Weights of a small contrastive image-text model.
Data: trained on made-up road signs on poles, 245000 training examples, 3.8 epochs.
Rows from block 2 of the image encoder of a small contrastive image-text model, named by matrix and row number. Rows with one number belong to one neuron. Each number is 200 + 40 x the weight over its row's rms, rounded and kept within 0 to 999. All counts start at 0. After the name is the row's rms in percent of the matrix's.
After each neuron's rows are labels from the 100 images, of 14976, where the neuron reaches its highest value: "lies over" is the class under the peak. Only what is clearly more common there than usual is listed. The data: made-up road signs on poles. In brackets: how many of the 100, against the usual share in percent.
# fc1: MLP up (encoder.blocks.2.mlp.fc1.weight, 480x160), inputs 0-159
# fc2: MLP down (encoder.blocks.2.mlp.fc2.weight, 160x480, transposed), outputs 0-159

fc1.372,104,197,230,144,229,178,171,238,196,203,264,251,242,244,237,303,214,206,222,195,191,204,234,165,138,114,153,177,285,222,171,216,153,206,250,198,160,239,219,190,208,208,177,213,169,236,218,172,219,195,296,208,172,245,209,215,184,239,194,189,258,272,238,210,147,159,189,250,233,326,167,161,170,209,169,231,146,213,160,203,176,129,213,182,223,248,224,160,222,178,63,210,176,150,158,170,154,169,248,241,189,170,144,213,206,167,165,200,210,174,174,221,237,170,221,141,200,174,193,192,295,158,192,147,177,158,163,160,188,186,200,227,177,245,221,107,146,271,190,246,207,216,141,189,215,197,142,171,202,162,184,224,197,230,134,179,98,189,213,191,223
fc2.372,133,198,187,198,214,200,218,209,258,229,203,213,205,185,187,0,195,184,196,239,203,199,187,174,216,151,208,219,246,225,193,192,198,193,85,174,191,207,124,204,191,219,154,217,212,182,226,191,200,173,195,187,212,86,194,248,207,153,168,198,209,265,42,204,195,185,238,230,225,257,209,212,213,183,202,189,196,205,211,203,257,245,221,201,156,174,106,192,181,191,151,178,195,190,225,223,215,204,238,144,210,225,158,252,207,238,168,216,180,209,205,224,200,118,221,237,190,198,147,188,207,234,171,218,191,203,213,203,239,204,177,251,265,219,230,181,113,226,211,102,239,192,209,171,206,202,201,208,205,211,250,223,188,195,222,209,199,133,193,216,200
lies over: face (83 vs 22.3)

fc1.464,105,195,211,184,143,248,181,196,252,175,186,167,257,208,165,216,165,97,175,175,136,134,255,180,159,314,176,239,193,295,170,152,165,163,220,135,223,162,215,176,193,217,202,154,177,216,184,194,221,226,242,185,214,256,213,156,211,202,202,170,173,249,220,189,187,147,186,151,255,96,228,221,207,176,177,207,172,135,273,269,214,218,215,120,156,125,179,193,164,204,237,203,165,180,185,169,144,200,182,214,157,165,210,199,203,197,232,245,236,165,203,265,239,180,204,192,177,201,285,164,110,135,183,183,220,261,216,225,149,165,134,202,204,123,220,218,313,217,205,263,189,187,233,198,219,158,188,184,150,139,274,159,197,169,174,202,187,266,199,224,198
fc2.464,140,183,138,210,234,197,183,213,241,180,183,215,104,180,195,23,189,116,195,209,163,152,196,210,234,321,207,193,221,253,197,210,176,181,49,191,181,201,147,197,184,192,184,198,180,148,212,197,199,189,224,177,227,100,212,174,234,229,195,207,163,235,114,213,202,197,255,220,201,53,221,188,203,165,191,174,212,203,193,173,192,207,246,193,173,178,198,204,192,212,192,228,197,278,234,221,222,216,196,95,205,232,158,218,212,235,201,160,174,177,203,186,247,212,226,262,201,204,233,185,91,186,151,226,187,171,201,190,194,220,165,194,266,197,216,240,201,244,185,254,216,160,142,173,173,208,215,245,224,199,259,197,174,169,199,201,229,116,217,200,213
lies over: face (78 vs 22.3)

fc1.140,093,218,264,184,229,192,183,225,86,183,152,238,231,249,149,239,170,245,211,146,200,181,215,172,181,158,126,139,195,220,175,203,172,184,255,230,142,185,332,217,189,240,192,172,210,225,297,259,175,213,188,184,202,246,213,349,173,147,226,174,243,173,257,257,177,195,164,172,115,211,254,150,201,200,180,215,201,185,164,190,184,209,196,193,223,141,131,169,188,247,89,171,235,173,218,154,190,170,208,230,152,180,269,233,191,174,140,163,226,204,233,199,252,193,227,187,198,237,218,210,168,106,223,149,269,219,184,170,199,187,138,215,203,190,258,196,214,206,152,246,208,165,153,185,189,211,166,180,206,197,239,174,189,260,165,148,214,224,207,147,168
fc2.140,106,149,122,186,223,146,257,190,271,196,189,223,153,190,194,12,188,210,173,167,160,260,185,259,226,245,284,187,183,173,198,186,208,209,76,205,258,197,190,191,190,168,169,186,170,195,248,174,218,171,227,162,211,83,176,276,189,136,184,217,249,225,83,161,218,241,177,270,172,149,179,188,198,174,188,185,183,215,86,191,204,156,158,179,215,243,202,188,200,196,175,239,181,110,235,218,209,190,220,198,184,229,145,218,194,211,169,228,231,181,191,208,206,179,246,252,196,180,221,166,209,191,202,213,131,207,174,209,244,246,191,204,249,241,169,238,217,158,194,169,224,203,199,245,226,200,187,201,186,196,222,213,172,172,167,223,227,124,200,295,195
lies over: rim (31 vs 10.2); symbol (25 vs 2.9)

fc1.329,122,216,192,181,183,170,142,181,161,210,174,265,198,146,158,275,171,210,170,188,178,141,140,308,163,215,246,226,170,187,142,218,187,130,288,93,157,214,152,168,176,251,127,202,179,212,181,164,167,193,158,156,219,220,176,154,213,110,252,180,197,195,233,154,204,202,224,190,234,157,193,235,176,176,145,176,169,172,251,199,199,181,247,200,159,160,217,131,171,144,182,184,166,224,181,162,204,201,267,201,137,211,241,179,166,122,149,256,172,202,240,188,211,254,266,191,194,119,227,178,147,197,137,127,171,198,191,160,248,193,110,245,197,240,192,185,254,201,188,235,228,210,163,203,168,161,212,176,196,152,167,217,185,173,205,145,234,244,107,260,142
fc2.329,113,200,230,202,196,147,183,190,161,185,214,199,197,223,221,51,208,205,202,209,217,198,177,222,190,216,203,182,196,232,205,196,197,201,219,212,196,197,308,202,198,166,174,198,200,204,313,186,187,185,171,200,217,184,206,248,177,218,163,180,126,143,121,201,204,134,154,188,136,210,183,201,168,213,217,219,206,197,141,165,226,300,202,198,252,176,256,204,218,199,251,167,177,132,171,191,190,205,271,171,205,178,150,165,187,155,246,190,214,199,274,159,218,195,192,191,210,212,221,217,191,183,217,114,229,175,191,217,206,204,215,318,96,218,244,151,371,227,175,175,107,184,206,158,224,197,192,183,204,207,287,204,217,210,208,195,224,274,260,122,214
lies over: rim (41 vs 10.2)

fc1.426,095,185,240,207,147,235,103,222,162,137,192,177,163,162,168,277,181,188,188,184,209,204,142,216,175,197,293,209,134,220,159,146,218,177,275,153,135,208,191,195,235,224,165,208,198,199,180,237,140,221,212,168,159,244,202,178,213,137,230,178,227,189,241,179,163,186,110,200,238,226,194,197,183,153,181,193,172,216,292,225,218,164,209,188,122,151,218,160,166,201,144,180,222,207,199,188,178,176,228,235,211,229,327,197,173,269,200,149,167,231,255,159,215,225,333,173,175,181,119,148,208,207,173,292,207,171,192,167,210,239,162,222,177,216,275,214,165,188,195,290,150,170,192,116,184,175,182,189,214,212,122,225,193,154,201,186,183,199,146,251,216
fc2.426,112,176,199,192,187,199,233,200,300,212,167,243,220,180,212,219,191,196,165,256,199,120,177,211,177,187,279,228,104,223,152,258,225,170,203,112,193,172,142,191,205,224,161,188,193,118,158,181,212,129,194,174,196,267,189,134,212,256,212,197,229,226,99,164,126,277,74,165,250,213,198,191,231,196,174,170,185,124,291,200,94,200,187,168,230,250,223,163,123,149,239,160,174,94,179,184,200,169,172,196,159,186,225,200,192,212,177,188,165,214,216,205,249,188,213,177,202,212,193,177,292,245,124,219,194,214,204,174,228,198,160,228,138,179,207,194,171,191,179,227,217,180,210,186,120,172,194,174,180,153,220,179,164,161,234,162,237,231,199,212,172
lies over: symbol (86 vs 2.9)

fc1.470,088,137,187,179,137,199,143,163,223,202,155,180,152,153,207,353,163,180,165,243,162,164,168,208,146,167,228,180,182,200,166,185,188,160,383,131,173,161,180,168,199,189,176,154,202,181,132,187,158,199,195,179,143,261,172,188,169,233,267,182,269,178,301,134,184,141,216,125,213,210,170,183,182,167,184,177,147,175,232,166,195,226,242,155,192,189,204,163,247,153,123,199,178,243,179,171,177,131,217,214,171,172,234,199,169,211,217,216,156,178,227,195,223,264,222,193,166,169,199,124,209,190,178,210,198,160,170,173,224,167,157,231,170,199,186,156,173,200,186,257,171,198,183,219,149,174,177,186,169,191,163,166,176,187,168,141,225,269,255,173,139
fc2.470,061,149,186,178,207,164,157,186,197,184,217,187,234,207,188,9,194,215,186,262,221,240,180,221,210,217,239,217,235,219,203,194,273,219,204,166,173,202,132,199,235,220,187,218,218,188,197,160,227,173,166,134,210,250,196,215,204,184,193,215,173,193,0,201,189,161,188,229,176,116,193,171,241,228,217,199,177,165,284,262,227,366,183,149,177,179,198,174,258,187,158,210,187,120,236,212,173,197,232,260,180,218,189,170,187,167,182,151,238,171,209,259,183,217,191,216,198,189,241,193,170,224,163,171,211,222,178,191,225,164,220,169,222,239,206,150,233,210,238,210,192,193,187,243,224,217,179,193,168,171,188,252,207,206,162,214,166,297,193,205,183
lies over: backdrop (99 vs 64.2)

fc1.395,064,157,184,163,161,262,132,168,176,201,157,181,177,203,189,380,182,206,158,204,181,179,208,245,161,196,158,166,236,201,176,234,168,180,436,166,207,164,187,187,181,185,163,173,163,178,207,198,197,182,218,146,163,270,177,228,165,205,231,173,252,165,288,189,174,195,190,205,172,225,164,166,170,190,164,152,160,177,248,207,180,198,208,156,219,225,236,171,204,146,159,157,168,203,163,178,166,176,229,218,157,160,300,224,167,186,204,150,200,220,243,176,208,236,210,181,155,161,229,173,199,160,207,195,162,189,203,202,241,159,146,200,202,208,154,156,184,187,174,245,142,176,180,183,150,179,155,165,179,177,183,165,174,194,168,168,238,275,182,182,146
fc2.395,065,155,228,193,199,193,177,210,222,215,203,211,223,214,190,0,204,175,189,228,228,194,167,195,207,237,238,191,209,227,214,211,253,214,264,166,183,203,197,183,227,228,160,179,218,227,213,191,194,174,171,172,179,264,175,205,197,241,239,212,200,197,31,170,179,207,165,196,183,159,195,191,232,201,213,219,186,212,251,210,245,350,205,181,219,178,220,175,184,180,199,212,204,195,225,198,223,164,170,232,169,204,170,211,198,204,117,156,199,224,212,213,214,149,120,201,209,189,219,181,159,251,189,136,258,192,182,211,214,176,192,215,351,243,213,162,221,188,215,223,169,221,183,184,199,198,183,204,187,204,201,232,216,242,213,190,220,354,153,162,171
lies over: backdrop (99 vs 64.2)

fc1.135,079,180,232,151,155,197,185,185,152,190,133,223,168,137,152,315,176,202,189,263,173,174,141,134,157,198,245,190,162,219,152,137,125,122,348,194,163,163,210,162,167,179,188,167,195,188,180,207,151,176,212,175,203,264,166,167,185,179,218,145,208,202,284,161,215,146,169,121,157,166,193,192,163,155,161,176,176,171,245,156,152,193,220,177,203,214,172,176,252,211,132,228,172,207,202,124,183,182,223,226,179,176,258,196,151,218,246,185,143,153,194,156,217,248,247,190,172,169,131,149,202,161,194,230,227,165,136,158,231,184,190,214,190,160,228,250,198,191,166,310,208,188,256,155,176,181,211,192,153,157,209,148,171,191,187,145,219,251,259,183,172
fc2.135,061,138,173,175,208,200,149,221,265,200,204,198,160,162,184,143,174,182,173,191,194,280,152,192,177,217,198,207,275,242,187,257,194,220,204,228,186,214,236,194,218,212,141,211,177,210,182,183,157,200,177,144,177,318,192,197,176,259,214,232,169,224,110,185,178,125,173,207,181,247,162,145,179,180,191,202,164,238,236,207,176,230,114,163,207,200,190,197,176,169,203,279,179,105,204,200,201,158,179,230,171,205,151,198,199,232,212,245,129,146,140,250,212,146,243,186,187,143,158,189,299,228,188,195,141,268,164,213,304,150,184,208,182,225,122,178,225,218,236,298,106,179,185,188,201,205,173,171,199,210,60,253,183,189,173,219,176,224,198,169,192
lies over: backdrop (97 vs 64.2)

fc1.173,080,168,158,233,151,158,182,170,278,161,215,183,176,194,248,262,199,179,199,197,187,208,187,213,170,178,258,252,123,275,174,172,182,199,255,177,248,189,148,200,210,206,161,206,165,130,126,172,197,180,250,193,169,235,211,181,203,215,253,187,207,211,261,163,177,125,242,196,234,258,165,211,179,180,170,187,188,188,234,224,198,78,196,203,217,218,58,207,270,184,209,199,216,181,182,175,196,176,224,228,195,175,265,197,187,249,281,287,161,187,161,162,119,269,256,191,195,181,142,198,277,230,174,165,186,174,221,187,205,200,248,142,221,241,204,129,148,96,187,253,169,158,248,183,240,167,191,174,170,199,173,235,211,111,185,197,194,271,231,221,193
fc2.173,091,174,303,199,201,146,222,202,122,233,166,217,161,212,196,225,191,224,174,175,164,179,198,226,185,83,296,169,15,233,191,175,208,202,102,205,194,177,229,188,199,205,184,174,175,194,181,198,203,213,282,201,163,189,197,248,192,231,268,189,237,243,225,176,200,227,231,180,209,248,197,151,188,188,184,173,207,209,103,180,203,179,174,185,197,184,123,193,193,218,189,234,179,188,200,212,183,200,196,167,196,205,185,222,174,181,229,300,216,197,165,233,163,143,308,186,193,215,171,204,262,156,199,182,206,215,207,186,176,209,183,307,253,230,248,197,121,84,186,266,199,163,151,197,190,199,198,210,189,189,224,197,174,184,202,198,192,85,234,179,188
lies over: symbol (77 vs 2.9)

fc1.344,103,140,246,146,142,191,141,136,197,213,186,156,215,212,193,367,148,189,165,231,154,186,215,224,138,220,233,150,161,209,160,214,169,164,335,165,202,162,209,156,185,226,161,129,169,172,200,203,194,176,222,157,135,299,177,167,147,224,235,152,209,211,291,171,155,168,187,180,191,247,156,138,184,168,170,187,134,167,219,200,182,199,207,138,209,200,222,157,221,160,174,164,178,205,125,144,125,130,201,216,141,122,253,227,169,218,219,189,195,193,233,197,189,222,192,163,151,173,200,147,195,143,189,212,176,213,193,201,236,151,191,235,217,199,211,170,208,204,164,267,183,169,169,212,180,152,127,160,163,163,192,167,176,190,150,158,171,253,227,180,176
fc2.344,099,169,194,210,205,199,193,241,201,194,249,190,184,189,182,0,191,202,172,213,202,228,186,168,216,180,202,215,186,228,220,197,277,229,144,186,172,213,148,209,240,203,186,219,213,174,230,156,209,164,226,162,217,120,200,247,227,196,198,223,191,220,0,205,175,181,166,218,185,208,193,189,285,201,209,204,201,207,169,215,261,326,227,184,184,191,229,205,210,177,176,218,181,179,251,235,208,199,182,181,197,242,207,185,209,195,173,217,195,171,234,215,198,189,195,213,215,192,176,202,185,256,193,205,220,234,194,180,204,179,205,204,219,237,173,178,200,185,250,188,180,189,194,194,217,215,196,212,207,198,195,290,214,216,199,219,197,189,200,234,211
lies over: backdrop (97 vs 64.2)

fc1.388,079,138,171,145,154,238,119,147,178,236,164,169,168,171,212,366,163,179,150,258,164,175,166,203,150,203,226,164,224,188,164,202,185,174,386,167,163,156,212,177,195,188,189,151,179,210,169,203,192,192,188,181,158,306,180,174,147,211,240,184,195,185,326,144,199,193,205,155,222,217,155,168,161,168,184,169,133,170,241,176,213,205,190,149,179,176,236,169,185,161,173,173,203,226,168,175,175,164,210,220,184,158,260,203,172,193,258,122,166,193,231,189,215,232,190,159,158,162,205,139,225,186,196,203,193,191,154,207,231,162,176,229,220,206,161,205,175,202,182,276,175,181,184,178,163,162,157,202,167,184,183,156,185,178,186,152,195,308,219,197,183
fc2.388,075,152,203,194,223,228,150,246,215,192,223,191,196,187,170,0,197,184,168,211,222,272,216,213,212,195,228,210,180,206,202,194,276,234,179,189,180,223,212,214,268,225,176,211,189,214,250,171,213,208,184,148,204,217,199,235,188,225,232,225,151,242,0,195,167,180,197,240,200,186,206,174,266,196,200,201,196,219,252,245,257,351,196,163,157,143,204,200,193,174,177,219,183,187,253,222,208,182,197,208,192,251,209,191,224,190,157,204,209,154,216,246,167,174,208,221,208,182,214,191,170,264,200,160,247,247,188,182,215,168,189,208,219,223,159,148,256,162,243,260,175,180,193,208,208,202,182,201,185,197,215,308,199,215,185,205,159,272,204,172,191
lies over: backdrop (98 vs 64.2)